{
  "train_examples": 26041,
  "decoder_padding_mode": "replicate",
  "residual_init": "zero_last"
}
Rows from block 6 of the decoder of a small waveform VQ-VAE, named by matrix and row number. Rows with one number belong to one channel. Each number is 128 + 32 x the weight over its row's rms, rounded and kept within 0 to 255. All counts start at 0. Numbers have three digits each.
After each channel's rows are labels from the 100 clips, of 14976, where the channel reaches its highest value: "peak on" is the class under the peak. Only what is clearly more common there than usual is listed. The data: two synthetic voices taking turns or overlapping, over music, noise or silence.
# convs0: first width-7 conv, dilation 3 (decoder.decb.1.1.convs.0.weight, 128x128x7, each kernel summed), inputs 0-127
# convs1: second width-7 conv (decoder.decb.1.1.convs.1.weight, 128x128x7, transposed, each kernel summed), outputs 0-127

convs0.69:159144241142072164110105189175132167155178135134110135144180131161147104142137112213190146110140146120123076077109195115118073114109153052107106125144038100115140131118143155137121129122102137112104080143123144179189126153125152147108162094110124110138139141070140143126178103131147095115110108138138155154118086150141061100132105118110144150098051149124096133083082149121136132126095
convs1.69:152139147160185114090212079115099104131074118114113138165136104165169109136059087148141116085115127180179111119126117136138138170108090147124161137117148169131111165111137145142130167118168134134160151179131162091179085141161145096149043101128136146156121073111121117132129066127122155091083134142167173083187156120180120113134143151113177127189103134153089170206203119136148076135161
peak on: low voice

convs0.30:105091107141193117053189072209070123107172159122060125141134144169117132114103117116141136077144142128098090095142138092100106091107046114098100137100113085106128137115120185135109108113152131108102127144155143198149087134058129151098115122113128097113112099082123108118155119104089121130083106105123141101129118218141073109136128112133086090134088041138126151111134040117126113131124
convs1.30:126133126119107133125050156072154150130086124124132157127120116082097136143162133184108110139104110113149148115054083104153130131107141124086161115122092177124115046128153084090120160122124120118133115095075088060140126128168082089120021109135117112098104173164122127124113100138118106099122098106133101101149130000123123112129121134118067103112144128135118109110099165138103120103068
peak on: no speech

convs0.88:094148171134066117073128099137098115142138136137139100120109138253112085122122139140109104158106125113118125088136103135128178151115054155097117122176158170142122090119101126128063108117101116163106144102105096016029128123105073122123134103127127172150089208137186131126143153126147114138102100110124095100125145091118080189113130097123106116087178077118127121136094135100119154102108
convs1.88:154074143076084124127081179175162192126122118144178123077178115093059150131080114133109093134127127120139144083171118144071077112107168158130185149122136092088127158142169077083138150133138138082122108104089132092132147124081185150157142137111120181125135151167078161158188127162061143179105107142155142141102144116167110100150098086139103129165166112207138107102078146141113127132065
peak on: high voice

convs0.52:114065087122144127090198039171098118099239174140073097151086135185114128106129116092123115038140137114122105119128129124096090103115098102120113141095103062119169117131108214121090104119127169108123103130135129205112111126098103154108132147128127071134125064066122123125158126123088104149118111104124138118146107224141120123155145118135149123156091125103124152119135093154108092136100
convs1.52:165143127077116126178079202056169125148081100107163170122124098036158133100138120205099129130139120146121145137096104083136143093124155127145164092106126220091085151126146071119115150104140120115116141098111115062136113139132137068130084137117120159103145210140094130137064108153114158074143147122153105111140120024107137096115120182097099107119093129157118132140143112148111154143104
peak on: no speech

convs0.71:081132205144075116082119098137106124143119133135101123106081142194117101136117124135120124167105132103133125062140106150163169154121066143099129121131151179124125086118113114114058098135096115175128145127100102018053118126117104126131123114135130182133026199117150113114139125115118107126083102110132105117116141120121066177100136104128082123099206044123141109148090110123108157131081
convs1.71:135102150114068147105088154125149163107163103130160111070148099198132097153135175127076101139080079084142153179102130163109087151103170116117148100059139125154135142114098147137153171167120131123149109108073116096095164103129112177111108092116071147176112084129094158141238187134125197179120108121133145117096109149152144125138107135125149111155173111176088086121060179141103112111079
peak on: high voice

convs0.106:157112231143048141140046109163149150164182122107113183128179161231142083144159121128148140145126126149154117199126124146112156149144156147168143110113114139160127125099166129142134138115141147147115109138137145221079170123122162151137109112128126142160168145051149135125138133125143149152153135117118131166136119080116136171121108125114123169029175179161116122112114178106117107091172
convs1.106:151102104109142126122135121072124064114127135127153127137124107094124139150126170013105134116119130113170115154096159075132097105106105121153141133119169197071131183152140133132132104110075138132151159136155114116171038128137117099125148201109136112128145100120129163124141174119126142074109123047163122121153122109103085116137170062097079137129046116087091126139172048130112053148116
peak on: low voice

convs0.120:181067161116097134119075085081096137169160123101141152106191113157174103077150156130109171080136126171087104214096124102108150112167204114115098109103122140102129105116130127125142169089167173111103145060157120179117156080141153153075170125107117106137208132125098124123098140117150126146196125106147107160104132110078164118136079168101181122098139153175118125083127140134088062124152
convs1.120:163121166151085133138074121136156108141136123084148165110132158160136092202093209109119147126130140091158165196155164130180070135138090120134106141106134121112123150172084092138167099157117132162121109163161126153185101173142131139137138094144145088100116113119172114132211139109153126117153147042146134133178088164143049149125158101103115094055145191109122130075134073142143133068156
peak on: low voice

convs0.112:099115056120137097120107085116135078066095136068091108099052126125110120138117130093086068101083111080128118109141130119093106116138091116125123098082126000107106161131110117122144110129098114168152120154148149161166120143128142129126119139144146067092097036131183127141148148137138134120133116090082134125137120169136130114118149077156057089150103048046148133124143088122123114161155
convs1.112:100124141108163135069217077149072111142154129125096120145113078129098122066080110097121110112137140157128096110125116142122152125112136135171137151098174096137154178099085223124091125122124133122139162120120154123136106115138111143132142127103130115164130010122033125136155097135103147135073149170128131059130119138152159132150131134136212154197125129133118152222160102148112122167116
peak on: no speech